Weights of a small image deblurring model: soap at rate 0.0041.
Rows from block 8, named by matrix and row number. Rows with one number belong to one attention dimension. Each number is 128 + 24 x the weight over its row's rms, rounded and kept within 0 to 255. All counts start at 0. Numbers have three digits each. After the name is the row's rms in percent of the matrix's.
# v: attention value (model.decb.0.1.attn.v.weight, 256x256), inputs 86-171
# proj: attention output (model.decb.0.1.attn.proj.weight, 256x256, transposed), outputs 86-171
v.157 085:112170110146123115127084092124137070118131088132098100156108126146112122149158152175117103107097133135102141142145158123113106145208125119132125118122117130155138118160145161147126115140135118157123150131122139172122108125132141150084136122135124127126148098
proj.157 099:128119194163099114194101116153135121128112177131158134105139136118153169154095119131142146115129143144148105135148094144147134134121138143120119145103128127136086080152131137150122092111091181109154097143124155126130145118111106110113126147160097151124100131
v.158 098:146140141138111137115122056096153118165166132136173154145132124129103147094125112132127149186129124098159121117103145166105154119143165111081117148118089161123129115110178173164128139143118172161140094165164148116120159132135105141125175137162103138157109139
proj.158 121:085131116123129131098123121119144167135119156135111107130101161105107167119104152119106118132096130111130131078130154092136107107108124122145176099194129153119133131126126139124188102177108127100143125099113093115133145145121110143157145161137130109104137103
v.159 088:119176114127127142139144141075140107145099100090181146157115132157123154131104133138152117154096106112110102110106102164135140145095158103104148107124084167129075120121163123129100132117142035158130100147142138082120135170118137133120131144090148113101106186
proj.159 106:130103151120132164099075142140100155138152099162126158145103169148136137149155144151131161120119149124158162102150149112139147100137118150162068138150111101148132137101142112137139133144187122180126155083092135158167127139150163141107125120131080152118116171
v.160 093:129127169134138152142147138137136097153133102160147146143171166125123072151166092145148128127143132167122103143138123166129185111102145123125137084169117122141141118130131140073094132146144158109109142119130089129114119115113145127094111168082129156061118141
proj.160 091:101142108146132112142131145137115148094114137143139114117058121119134171085147117168171162154108144148108133086153110109119127136191107111110134148167113143115120139132113104131135128124101089143095117120136106134153117149163126120135176162121125129152127194
v.161 085:106189161155147129073121165154092151109135054116136110119093094134136158149148113152136139154103141117121130089112115117123118133135135129129152106131109164063130129144120140109144107131123098143137119102078124122089184050132086142154160138145124147157142126
proj.161 090:123122108125126146111098086123075158146122088113154136142144108125115103081153120126114137129127134129109102161080112161152114141111099089132081162134154076086114125152134162129097164093102134116145164140112149139131080126120134110131105107127155122150108144
v.162 085:122149110138129098115129171110082120128135074100155129103080098165135136129115118128171138087127131154109131136164126110145096150114142148121117099125145148124122149125137150160095133137107119116156142100121115161104173148132131121165138165130158147186145148
proj.162 102:132115141142150144138121150078165118104127138088126112125132124113121143158118104135138091144127116118098139097123141146120109119113144194126128126155116123187153098086156127090138119125138094111095127095147063113155126118141158117106137108151132149081125151
v.163 117:173119132134126135157127169101096122113119140139161109144114111144118138147146130096120150139104124110114119159144119161150157135146117124123119180124114129181124147150089115155112139158116074110100107120125130130167128110165121129111034144076146113118103173
proj.163 095:144143117141165158136142154077154130129105137093154092156089153119122129096127098082155107131090133143106107115148151152081136071161105187132120086125129117140140090128164108128152168144115111127127156122123113118150150116098146120152153101148089157156081172
v.164 095:088121066114167153133144136158152127143112086170111122148123138134141132084191078156128110142142115084154162082080128117106098113125161132161166193102128126165136106128138168139114117148111178139145127123132135120151100139121121121118128105189161139097130079
proj.164 091:134093120137115141152169149162115154106137108094110125094151189079142085104121124132139122159101103119096111189142150144125117117150109119129107133121151131097183118106110160147126082098150117129118113163151117122099156129151116135105113162138152130144110098
v.165 114:109131125134120095127131147137124130104158101123092084127149115135133128101150085154138115109126109111145130106157118113119084101120104146176161107142125143093134087142146105086130126147107174179132135157148134116171147139109091140138101115166114136133153144
proj.165 094:139125130084092129155176136122115104129153100141120106142084149109111134129110109159154148142125115123099098112137191145132125162159115133139149166172119073187127123089136134103136171117138120090115148132119114111114109128147083075117165117150092091115131167
v.166 098:121126125142139154095120095159147172130147182137151124135133151131133135147151117130125127125099158153170135138116115136100120116130165151098117115100149143091071079142166141151131085154147094192132120147137122129147150115130136112116224087113114140114172117
proj.166 093:114157172072118109100161153144108118146101136125101142110213124133118115137148121169126147086095145123101145117107107096134170088152144108131127120142170136112128120148167109159107100151103123115105142091099101139142114114129127102118153145122117161164125137
v.167 098:132143205104115079154100076123137118127140103123151118122168141123121178083151111156126124164109156087140143148148124177098146151092112128136129155142122082143132121128131148106126126127138141084194103118101150141148146143131114114146107165154114145142171107
proj.167 088:164143127110120169135117142144091085162111069124119112080107088126139121132121129112114130125163155097100109128150131156084133169072123113133066137127106126139108124090148150123131144127118155117125159153095103097131153101124153138136133143113153145133094131
v.168 122:146138104152087076113105155082094111120118151128157157132168093120103169156134130127106140115127121165102135089112139098139151114149127137087125115106113144114148135125138109107150146164123099162134155139128161142140155119161139139132088115094156119125142159
proj.168 092:123075147145105098131172142103088107099075089094118101143115147120156102134147140111131141127173107134145096188126154107062124131151128138143141127170121131154142135131115158157087147139114154090148130170131101155113150149126083086105131143129082142111103141
v.169 091:108105101130087125116088114088073128124125036121119131180159126126077129113163121139142130142162113149090134138133102107139145131125139166092087126112140134120123142139158136151159126161103054142140128160115123130118141098107099135133030136133133119114118128
proj.169 087:107165130170115072098090131157069110147138113168119135194095158134148109155139110118158134125109126117164139124111138172114142101146112124167153126118115090096126110158135147118114119117143149083185110151105190143158123135143131129106107149145136115130170123
v.170 099:147125165132100120143129124099137092138098104130168124084117129147139160150127139130106113131118138136098106118131114153096197141158153109136137175124106099163088149128110136084096106144089125085131130136131155086125137124113132114105125124082111124147164139
proj.170 093:144114130126134179151148129072146101089141113089128102113091144091119118117141136141120154113103112126069104143089101089096120134137107133088134104120088137132135133148123090119154140141116115103098145104118154098097121142139126120128202132131167127145136138
v.171 104:075137167121114157120104139116050091119126064085132154142100145138143178151124111144114103151144118109113153135083140131113113154136151086144149151132138152075135108167140127137141101111139125179153159183122093147097116124081105129115214157146175133121142085
proj.171 094:123125129156168105078125163127132143116093116133115100145185127124149107142100088058132106134129130119101107106134126148083144085146096149134156096125125108120119113145137106149096174134138088087156158123131126037133130126148136101108104130158124124114167101
v.172 114:079125132118118139146121160129146158145085097102086119092141118101132146151140158095153136125094135135085147164110157164139114112148093105165158134112163115138082123134101141178093123117120121055115121119129100128139125123157110119127036116140119103143133153
proj.172 110:137143133125153120107087124145124169113139104174157148189133112163109157149128106143108144118134124129137112105154123126148120126119187152097078124113100114150120091127110124094141153093137117137129170117113102133126116082074108162118118122120152110124123100
v.173 111:113159134098080116130148147124077088135095153091146132151146134124127154131107160134108124148136155134116137152130077121143149123121121104112094118124130158160120111110127137133140158125107095093131102180107156144115140108148139100128097197072108126150164145
proj.173 091:144105220135108155118144134122141118124119136143121090088099102112102174143119124109105079032127124095144140123126115104111111129109144147101128118174150126120138115082124133114163190110148115091114111110135129111089140124106118128102168126157140134137132130
v.174 103:103093117118148159130120125145175181149178146105076090076160123096142085097172097125143121106134129100167109123163161116115090112152143168176168158097129102166128106149112142145079127111130178105156091125122115147153134137146125144126109134184116151150122127
proj.174 093:151116143085138156103162152142117136128116123101097142123118150137135122117110112110140160099098133126061101118112115110165115143147154102146147108122136162131119112127126120089144130165163126161128123113172076149145162141163161120136134115153131124104130121
v.175 082:115126140089120130159124117105092154124148097180124120118147122142131090124127126160132120141128154120125137077124079097157151134127137142123166145132168119151118133116140161166112120172152095087125148143127156158173114142117140111164106139082094148085137162
proj.175 086:162145102106126116123142120127131143127117065117121145154075156100165161125142136126142159149075148145102111179133161123091118130106168114144115075103129144117103099105145160120108130116092113120138127148124075136125158101149141127116089115135155145153121105
v.176 112:086122160119091068138131133106131127104120113130110156144154148123098128099140135165124116130147118131154136112156122132122118132120116120154139099119116083121101152151125102072107167141116125182159141099145120145152158148108106129157086126156108122138177126
proj.176 099:151162161156149130123144117135141120107158100109134106112041116125109120118130142105106141106114122106152125121124107126098111115123094120168130127174121168127142114127142117158104138124124129108115096117155127170140149142132122131099177111122151074150128145
v.177 115:178111131152143183116130101117084121141137089130124117096100107133130171148171127136116133152164124091119120131086092116067103143135151115127149181126150143127127142153157130131108102099133104191128106202125147104144094137110129129101163078120169120173118136
proj.177 099:141113136129145123117164123125099121099113111141121140128218150095138113146137155118093122106111158170110106089133113127133183136122103137099179152070174101144091111128147124160160125135162158097145114106129146114155091111117110154126098128134138191138157126
v.178 084:176124142129142113125133113130117124115094130162120122182118171154121167135128137114143082119133110092121137154139121138112143166084113143132092180142146117184148146143154127162129131133128132091161130094148187116177089158113144107131180137121125127083136129
proj.178 089:129120170092153133114099156186152133104101153121088154168117108074154151138097137180113134113106127170115134149094161142140121171105086138160126134091096109160113107150122144114121127204124104104136116098111137144119199138112124140104133164108173164106120120
v.179 095:144156147120137094157098151159174124110122120087160162134099124130096147133134121125163161125121162132101140131126124110113153161155142102072109141116152115152114154102169138124077141115109122046122116119141110115133160142118128124168134143151108147177135116
proj.179 091:140111141150111119097169087117126160152152117128116118146076170152078149109125176147144093145149083127123131154101083137112164160136102140110151140157102135117142151133097135134152137106168150113091092109138111166134107166149146083123151114158110166109100188
v.180 097:125085128153082144131135096141142124119137206150092097085102152174126095148118121130149113110104081108155091079154159159157117095124109146157142162110087159149136121085106103128179108152136132183112125146167164126154115137115151113121140096109109155073131151
proj.180 091:115074088123108136140131124167136105140130152122152134101169100108123157113112107135110113073141141127128116157140132131140155116114084145117138105142122144149116160145126161149154148097147097150135091112118145137114147127072088114130156071109121164179132111
v.181 104:096184155141152156097184105149079142109139130145122115145080129172148110135116120155095106158115127147148149135123097144112134173119104119148113128146097151110105118104120166129151179146144093144149114162112185130120169148131151115109152162135125120131130103
proj.181 090:160142109076137129171115152127110135114140104110118135158191128100189154110102169131142154139123142121115085194142141145142123115114062165153120136132172171166133130116166118149130131138115122123124114170167143095118139123144151113145118144131131130146121133
v.182 099:111103084127126107131086151131145154118148179121116118111137080144121076103111109123142142082167120075168131120136137139163077142150104176149116167119143187148116109157142147167144104146128126107145130085154149154092111087168140118152105125138096113170083127
proj.182 090:140120134132099126127124108134115064128120127120163124109105102158126142118120080126144083117107111176106150145140116092123118118091122137103088100120105152134099123109164148116123098106152156162090125178111120136103150149159157121109106144111135144110129101
v.183 095:158120167080185116127146084154107098123138198128131127156134149163141132128148118135123095119112131120136144160121146131147122152127141138133125167169127154103148142106110066140101144055126149157122110129103099196136117125108144105124148148132156126085088106
proj.183 105:117125141140131153150116107117129126128132117154100110168130090125130073101136090114092149126112110094117118109140086090093129076155121143117165121085141115098145133146145079139116103110129061119127138091121116103133104153133123124126158150094083095126081150
v.184 107:116108092134082084104133116086110118137157207119143143109140103116116082137113138106133120082139112140153118160144111155164140100118104152098147103112123121117134146125131140125115150119114121135117158152122135149185170116137118146138048132103128136127154169
proj.184 095:096154149136148186110130102182103087152173132091121121099087117125125148130139125132093157109128163121137143115128101160121126138154100121143114125126167158089202084156149109111180110118106145159128137159090115125147140153119142133121120144142147096114103129
v.185 096:114145131102140109104131146142158172118139112133142140093131103112088093127127112145140158105122141145131097117130139153124084141117169132116140168120149109181122134125134109156122107157123140093147163119121128114143152134147122137137093160131095139164125135
proj.185 087:137132111117160132117134096109139131164135134151146130161077147162095138152156118142157146184152121062173118103179126132089091110122101135120128074148114105099094113118092087139183091122144163154148163133105145161134123138112165126125110134087148108118098134
v.186 087:151121071128180128079144107150092135128152160115157116145135095154122104127105112121144144135121142120111124120112094100148119117131139116097087127140159153126166122071156157144153121114123126122122138123081083168115107087150124131123172152108140138125104138
proj.186 085:103132115147083124171139115145128090119153118099134176139178118159118122141154170111146129116122117153117141127094143122128121051154147134117166136110141139126155120145157123087136093138139150173155124159131130098125111142133096094117122145135109110111124152
v.187 088:106127131136131138170109130116054116145168100128175148171127142140097138161124121158131126140122146129108105122107138140094134116118114138125141090135143113147136126103129168131080153155108127094164119131136098105190121111130129120141164127129122134123172148
proj.187 097:137137190150133138136138148132103116126087127067074116126100083147115142130166129121146125126140128138110155109080112110112133130124123085101161136145103109135125126107157134079099120110128123117069126100117137127051150119153086100118155155141141153121114124
v.188 090:146105132117115120142125089118095105150131141138163155121138151174092169157095134088133119121135139128095137132110142141156164148117157124133078124118164131132126159106128100125089176127111133089114117116116089141159124111144160161124146113082154112112108141
proj.188 091:101141133116144126137118128117123107145177135127131145106062073168140098132080121119117123125155111118112112128115133101120106137157154111156109141083085116120149137126133123121116088127194163152134120146101156126102130088119088101130115102119133122146119124
v.189 123:141120118125151122118157088162173150162129202105086111119158107144112071110139127105129108139135090091165134132129159126146071138138097141157141137136151142110139138131124131165133122118117169128153133171136114152115133145136093149129169148172118145092141143
proj.189 094:074122095135120141123149154092120141136098125177126115089145112123135168124154111127140116129139134171096134148117126112152131096126092128106143162088149135161083150103130101120112141140105080142135147124097085105100120100119109076117160090112082106093095155
v.190 113:141122098148124070106110125131107131130120089103147123130134123109108149167134142155126164129123140161090123113123120150096191132140150125117087099109122132105141150166130133118127134187130115080128142133146231131145169089123124087165080136138129136164101149
proj.190 101:090100099118100150099142173154096071119120115164125130124117158141127163135133119129115106131106130153150129132140133142087185148107156128113106107135149135158130130095106138131127126133150129131116144128123174092157112159138172142107100107110144151142136125
v.191 101:105160123130096102107124156104135136139131080133162143130110137121108140167115099132120153121122169199096122096107151129126173108102170110120114066118129118112146164111143126117110086144120130185085150097110107104109192092157137140120127113087125088045153161
proj.191 088:124142060141111103075113121113138114139120095138118121121144108118171096162133110134149096120131098117138140142138123095116123170168118131127152134211116119118117155113136115177098187136104147137133092109155104151106103130149141095135134142138150113135114156
v.192 093:107127077130111081129118130119160127138150179119129147097129103128110141098132138135109177079129136123122135094169109140111079120167155135152119164128149159124145120156158102110131133089095144143116132120138117135088132145151116140096207110156108122127081121
proj.192 112:097139115112120118134101087152154091144149093126152179116130115168112141113135136117096100169133083093110145155137129122099140106087135114158112149150108117127122132130114135149129112125147127155095129154111088096098090148136092124125126114146116145175148126
v.193 086:154124102081163140140131091134080130134114110142162094131162142106099159154115131135174179168118098110171071126100118124143148113103157109115103131141126148094122127128116131153126143110110107155113185116110113126129146120180100155142119129091121121156112124
proj.193 089:104120146143127185117155155129121136105136155116102158183130087124180134128146140135176096138149135168127102185139123152089107137132105109119151159121150076136125130159119132132112146145175114159134150102126162138115147133136145093151142144148121131128131114
v.194 082:151132155154119132134136086136154093144072134199120098101175116130146140133131143090114140144112136094134104161075109130101091101133137146092148155147106133167130105111107128102111155087175123102147135129125118111149115163135133097161087135141133151135131124
proj.194 105:145116158094096123102126157093102145132088132100109126146109127116120163086119090113145126098071166125092069150148131138149101147137104143122109106116145119096110080105142114125088120115113098099115105100115126144124125135134132131087109121101117120104110116
v.195 109:108126149124100108148088092111100113169108098104130144089124142111088124111131165128120128162127124111122090111126172150111104153124170141097139117139117137146104152128157120096157157127109137096123095155133154113110091098166151145086103101125099128138086124
proj.195 111:129114151143115137163104118113094155127115119118133114148147156155129152071130137112133110145131129127131141113087097120112101113167078135136121143134117103123108143165139153150105131150110109137109141132106173106147135159136102111117136149127160131094137174
v.196 093:077143131137119079125101126108124160116120164155138103120123128161151116166136107166070116109126153124118083115145182128120156147136072169137128127125143135052110164103117131146102095184098134124090106143124156119117096151116145145124156122151159140106135108
proj.196 102:138126170118145096129158095151148113151162113129111127090155134140089105104116183165129128144147178133147123119136079123122126141075155114168141153105118179152179159142126132136148150100114095071147119113143077176083129093127098130150141112092114127092093089
v.197 090:138146126124127139137170145133105160108179169147103114139123143094132149171127122129144116144114138172106149109127119149130142107105133094125119089140158112133125141082096155154109138118104081106072100129122160136115118123162134120130072123148140141122140111
proj.197 100:114132111110166139158139109102116139128139124101144134080119128126141129098150142143122151162147112116152125141109110088145115153123137152149117154158080164114118118149144130147113171153115085151152114155126118126178158152166136169116152135099114182143105147
v.198 091:062107160111123128145129105186130121098165170112110159114143116128125111129146131098125139081164144128181122111119110091153115109148149102131115109147143160115094129121158111165139111123106125096125120145156135118122128144102121126173108109161129146129103113
proj.198 099:126109112118144157083150156100122151128160165146115120111109136126094156087136110141158114107111135151106126167135132087076155157103097102092191127118142135133106155143095112131108144105136140175174141082095130149166166133104152128122164147100158157147098121
v.199 096:078073118162178116112116108123191137102090098144155133147112106133114111115147136155176158178117094109133142116121114140128143105145098146113127140133112128121176143116130140124121134120117150107160103143137134099132140138111141119172174143105136156089126116
proj.199 109:120161152151091134093123093145117139165127100176146134133161118174117121151109097134114112136146152115154107111100110161127109139110157132108100127125141112158122120084107153079130141112115146184128142140129152145094099149129099091135122143149109127174115097
v.200 095:126103105124116117119180159168107096123200088145114086113119116127155140134120161151136162102135138110122106164100138133127134138146085081110157122126083151081158130122097111091129145126100116127121110119120164132144118145113109126140128131134134151122096106
proj.200 104:134115132135122113121077121121118105102131120132153171156158106101128126101136103131082163136132111083136145140152137155126162126109133158120153158101120123136152151122082100139125141100171155155145086145108109128099115115115107129114130136128117137112145092
v.201 091:092074153132149138152161092134106129136159129155113117133146139116106104130123139150179153137118113115101145129086080152158136118123153144122079123126116115136101127092097130115151135175144085068126161121117175159174139127113120131166084119073103132152176133
proj.201 102:156110151116142106126114161155110104137096144132134112108103104115121142109108147103115180117135132128117124140096137157122125125100089115116162131117121084162108148155159133135144148158138184107116111120122093086140145127128143113096079150117150146141135113
v.202 099:113117131116081120104096099104157161101060119166116136105162132116117129079118147113115140118113135149138119109133147139122090119162154141108092118134120121093099120147125149146140127164102121152108108116144143117131157108162149152130150128140129109141129180
proj.202 115:157120157137136160129131191090091136133174136113117116117115138160127151123120116113172145147173106152137119134130134132138109141125101145121119122113158101125099119131107133110126090109146148118121186120095160098117141148087154089110114115163104113117117146
v.203 089:117144139141103153095147074118129115142099073095135105108075158120114175145090156139071127144149128113131119145127151135127146136122126077137106104095116139132152138086114142137109093123170136143163130158151096138143131113147135119139096141122126146108100152
proj.203 109:138096086129139096113111163133130152087101143117128136138161083109134097136119108138147098098096152123070112101151105139161089143121105172123124123128082112098123109145137111105166133078104154151077105109145135129104104088128131116127061137094094135111116151
v.204 082:119123132131105163124089126163148149094120142128103158115075132116081135122130132126100137116115124127083137116118131127098143132145054127094129143129115166121124080104105141093126146140099115118181129145114169111095121124175105097131120142156121141173154134
proj.204 106:162111106078144141102124142142087149126129129068125121116142099114113119125116100133143090146126103112132084101151100135156110140097146075124131098117091118128129114132120114081144104121104111142142113097150122150147123124096123132149136100093110103130125136
v.205 088:160169122142150147076119084097160141139142070082132101139141122119136124102121118123058135134094142123105153131106168135123171116120101119120139172124105154124134123068097151123137121111125100145080122116089188079102151157159157131141125156097134119098156163
proj.205 098:145133134109141133089157138125115166126101147104155169081096118106111116112128158117105157109103148148101150091130107172136110135122115160139107097134137136126126132132116085092127145159089145157111101149148141104102133172129194130142091119177127109144117103
v.206 088:095119077122091113115193110170141087135122111080103137119118118124105137111129117159091149192125147096135144122180104089114158116147143128203119119125130126116112125109116111154153089153142157134156147112148060156141130133135119168116133136086124123114102122
proj.206 104:146111135127131132092137142083144124118118161155137136090155134080169121165153104157102122135107129112111106110135096108131127130121143095122139099121155141161179136125140123120121103107123116129166151123144147146127100105120171128187124104170098099156119137
v.207 084:107122152117078130148141149119147130103106159163162100161108114134155103161161108135147126103136159141109140113103107129138117138194166098162117128156111096154129102118109103179159095193133130105118073109150102080125130134138131139109108167123140105098116166
proj.207 091:162076145130126169137111090096150152152129162125105104129100152141142080141098098122105146105156092135107161131112123120161144109090104153130147134143115172143140153150120184156073107105147122145123133123119124147097147095119098089150103129127118139128113131
v.208 093:088112092133110135073126089107126086138061127128139126119136148089101118083121161159133157172124115103177129125123108142122120142128116088116090161134106144139129142117132145097134137176135102144226063137105118101120138106111124140158069122137170145171106124
proj.208 109:159112134132149127151168135132071175104182151152155099130104117154124104151130106148129102124138169121109139110145148150138116106147133138100123105142104123114155124165130136115136142116096099110109158132113136107129139110125166131100084090127109123172116204
v.209 085:158139135158106138149146129140111127142171125086111102116100160141190163135159117093159111175153141086121130150135134124130150103138195141129114106131155152169105142131145117149148120126159103133178125199117151154116141150114121095147109129103139125158126175
proj.209 098:097132121138149071157100155097159143157113110154122099131116171180134139112124125140123158135132120124146150134114136130137101162120086131160165142148116123126126145149146148157152107143098152115130114135114149097127154141134083147144103135117136176170105174
v.210 092:105114119117164154129136127154175123084144113107159103081117126157085136126141137110213129114127083147132139140129131141126107150155115157123126165130138116095117112141170134148150141165180130102183132114146088141111117183095162142110112143100120131108121054
proj.210 099:106150123097102110123118101131134089174149070163130122139149133146126121118107153129106144136118075145140105121130174149108129117113161115110089116152166135144098136158160125078117158154107149113124129121161147113093138148143122105114140142114155133156098130
v.211 091:168153147112114102106086117114105124089120087138143156143117122163103112121127099130104092121119151156126135149105120146132123076118137099099098146136103131094135159126113143125137131156136112160128111123159163122125137152133097161126134113099134135087128092
proj.211 110:143113115109150149154151139135130120079131178112158116154115128084149134107128140132182178101145153121118122132149130126156110141151104132118113151132142068145120096164146121192152090140174126114158193098156116115141127105131122122146104144157134132128146161
v.212 088:104098147140106107143142172132210140093130150132148125083124119159117140107131140145151123095118146116128156151138133132151085113120142168180131133133115084103105148181164123139150136083136122125174148098107137119132106094126135117114148146119145146158125137
proj.212 095:114156103151153122162119075175122134132144115121161125111146144184095116165157166106116125115114120150151117131097129171125161122123152093123127144101149180134116162103119131151126136138108130136115106144123128123142136111117133125134148115099142120141132136
v.213 101:140166129138135141156098106128118138149169071156127128143117139088141126125154131126159127138140104085130127135146108137115122137103129149089131144132091149112115149144154154131103203153153139127130160141142155130101168178144127127114151116052111132141125056
proj.213 096:118148123114116099088160102119113109122110153113119144126119160107130107136153114117138140117106112112165123093075128137124078118152115083124101124116121113143095100138109121114161124089118134104139106088149112125160129138113110087151135094162138136093120051
v.214 091:108130128159099165133138116126176109084091100123159106169168108133092108139147113144097113088089109122142150141097106137141104101138145127126088111136117119141117167130144153149169107183081101142176125132129154139153144156067150106131105111141157133137143080
proj.214 097:120106129102156112116107146140118155123132142127081103162128147142117158141157109103169131171154142127119129093130165136163079130151179151144145139116117119112094124205126139112128084105113158142141153128121137155151121162171108142129113104153095124139136132
v.215 100:154150131151178100125093100113112171070089142157127128150146115143150118136146134129152169114128133140116147109109171118102129132131123125117113108114113135144115120102109159152102105172140108167098114138128123122155157133130139114154151149108129142105166162
proj.215 111:128157127121060117141130114134132097169149126138077137134102129105145113134135127138105080163073103121131167108137132122148111131141142108146171134135148156129100126111147171122110131074104135128098119127159156129103124135134145116123107163141159088094153096
v.216 119:124087110113146110090165130108085111064123100197142061113117115067113153134129126116173194127108132126143155141116105104125177108112125087134123102092129114129172121110115092140101133127144103118092111114110116123137131114098111144140081111139132134139125120
proj.216 106:105122173135113150149081088127135127091113118117100155144181071126169147141109100154123115164121117097112134144148116164157184136135109115128159149166143160121125113125137122156120106180161120169122115106159153180152106126105117128124164127089104162149107140
v.217 115:105136146131099123084168160141135138130174144094143125135147128124154122135106107106171092094128106096153140166157114150133171129130161115132117133122153121119125156129130085121100101176159116111200143145129130136161137121063129104128077135181136151127181105
proj.217 110:136093088101142099127102157124118191126073128169122108131139112148112120095135145133132125105176107112122116156118073120128134101141127116153097129123124118127128159149136112115132105147148105147123123162095112150156125084150115139102116110112132124128119160
v.218 087:100163139105156120116097124113137147123072137145156136106149122113141134150120120115077111116119134131118134121128162130095132144118142131067128111109146148119122099153115095146089139138087104130116145115135125130100129122154133141130136171150142117113144173
proj.218 097:123085120145107140113138147139146039117117119123100143149140136098124101107135115159106099106131150164120120132158109118146144125099100129093121160118171120143146128153081126107139090154087067095133116121161128120098103107120107132141129119102126128144131135
v.219 112:111141122101100137141116140103083140111082137141087129127156104130167080159121130148049088084133165123113119117145142101127123114150104120127127123135128087141107124149097160135120104088081129121049102128107156127102126082176140084122141118156139134121154154
proj.219 110:135135091165124126089129124133139148157181112147092131129117134159106142142128108135113090138113111134123160131108120143152183103101120139179154125097130149123133132147154153133115105124152174124142110127132128145097140150078119128147116165095105081110150089
v.220 088:158159149118117111074168095141097171108110142128105112105154130154123120155118131109148097138120125161123112122112216128149139131147157135130148122120122099145120131099121158124107124135070098120130111113124127116086126082164146088151116155166149175093137157
proj.220 108:127135156128060137090107157146173134132156104132122125102118144109133126138115111128137146131118114148168129125131135138133148099132097127136125104126144099116151153160144099128076127162107136115110118139146126098130140171115136148093145140119115102158133140
v.221 094:096153064147142126117107115117146117158113097098117134139125106148120129145132127143103174166142134086139134095125145189136150163131185129116134123134105142100149142127128134155135117179136129144116161111100078137117090115151112142135135135087076162171062128
proj.221 096:106114155116101122110108148171145178109154143096119125130141104101101149164136187146135084075100126125114127142121126115108125148124182137107094112166156118176128123096118173130174103112108120096150144092117128106071106127092138098119156137187146102157161158
v.222 088:185105151160139128151118114132150155076132109105118117112139130092121122121141138107201169113139070147112156119130076145129101113132095100144123142163089105097144130126116112123109176105139160120150186106127100110128134168120122152123116174092136105109153154
proj.222 098:128146108143073081137099129114103152145084086138129153147136114116142106116075139099147109142123115105124111099144153156141141104118170139139097151140185137115157137106165150110135133142100110142138081147128094159114122143118122132116136126119135107085152101
v.223 090:113121117123108115117104111130088132144143138170138135147104133167137147158102122132108116128094142099148095140116083111121122121116143132097136169129122146151124169150116147082109139121135099102135176142105137109136120078104137097131138091210113167094158148
proj.223 099:133112127154143136147156103109069139106141170150128144156112133095154090102163132106156141131143142131112111142132127136142127165117155122137145128121096108128111105156108159167115131123121120107129095107151140150108138103095098114114176086054122118141104145
v.224 103:152134132092108143126166153137116111091112099201128088105128121119129164147188125136122108098115118124130141115096141100125125124150092115212123150104137122138139147132081122073156119114099113112107079134125122111144087126053148067117130127147161121123145107
proj.224 095:118151072097146068155111133126093125214109102126115121118160140159143141092122123123147126122148134101150135133077123087097093140163091105118133123139151145171099162160164156120148159127129113179144097148141107114111144088161112114110112132088107137164153098
v.225 092:116130114111138098134153133125102132125135153145147167124144157106102106114113131162169157142120109128145102115110095128170116135123146118150102147156154148161132117128149090083136098222149133123178098127139130177169146189161134159095080134167125129105099105
proj.225 090:139111123130070150124135118117150134134124089115122143127124109090129100135122150145144113160113131131113148138135141132123178113087168111132105150164134119126155098133102134118099113180128138102103115144146123129097077098100086155104139168158122121112156113
v.226 100:176128121143137098171099085111172146145177100070129117112163136109087098114108150104132108164113109146127138101140164111109138136117152139081138127139121131147125093126137113139115147141127127161097119122102126120142096067143104153170142136152078097167090135
proj.226 098:118129177108141104164119148138099097096146154088124151137124139132148112125113064150090147151170144097180141120140130153140136128116162140140090129130154130125176129141120133110124105127151128109096151157125146125118113161143084149139130090128106162149165099
v.227 090:110100127119114130150173162170119147147114138175152106133131142140115123154139131110142138119132166127131159150186114145121100110150166136162108111123120101103140122147118102129117139101121113101075154093122064110131133156138172122135118115116169121098181120
proj.227 107:143132114123110106172168127123108111188127114159123152129130151102141142148124179147134101119132136130167147086119107103118115118116114139117144131097148174165142142146157137140174145121122092071160126170108147118161159171125107147126080183135150113162135160
v.228 085:139141157137156148106131155158151127132162113092097082094154139173167122139138136153101134091135121088102119156111132120126134132136105141145133088141125145128107123168116092131146159144111137147107160111155160132099109045143125104091174134118112155164079094
proj.228 094:128155130119120117093138166140125142167143121161109066123124156107115152142099126156172137080150177110116134108135115118105091124175131143119154119136149135156109183079129099130126167163131163107153126126094166121119163153117119140201074135175114098122128134
v.229 086:163157120111148104131141093100138154115126117070094136145132117145117118115113155121164129147084160141147094111131108143140121124101144117108143104109095090108122093105116108138139138140154129144140144128146121172153133152068109164133096123078094097058109114
proj.229 098:147107151124175115103121144129102120080129158174187128103132142166149145128153105132106105158127140128092131154147150100127109124109150111129128144119152159180109119105150115111142105133074108129066104161117115100143098131134144086160131106108116160125173144
v.230 107:186175119128070119117100128123129118134113109113135147113105130144164136138150151110045121129089126114170151119112139093115150126156120134131156149148191118128101128136103141132096127106151131159092110116139125114109129028113144125143135100162135095159131106
proj.230 093:173159080109129154105136102104127099118180088112143128129146127113139109087104099110132065123112118137131155108123114088106130114109121146132154111123115195127164129207130127126131164143160087111151108155113119102149118131128113154149137133106113132178114147
v.231 102:107133130111142095102127135141064134116132113138103121150148080107118142155136131105141127148119128130119151139155134128123145118129100118150144126159138131128097130159105106055118100156131151084125108105116087134124091169148112150091106118147146128107138071
proj.231 100:124128124115122141130179137090090134134119085087124165136154087120103118104124144120138118106143121127103132127147101118132105166085118104132141103106104153116124157138090137115164129128113169125115130126119119089133143118095118135083073125110115098096134126
v.232 096:152110122187105159104119098167144091114078129137151143139102150127138089133150148160104163095100109103116147124073157079125100131166143149119123154141133151118147185120130146133143133097097121123112113129126103106108132065115132075149188137130130153150156202
proj.232 103:122093093099096097150129101166151141153174101111123174121115097066123105122095089127139130120143166137141120146117122123122139124101114128091130093131120138092115142131094129150117153163117143103132127128139132115115124143114127157141084119136104134167140126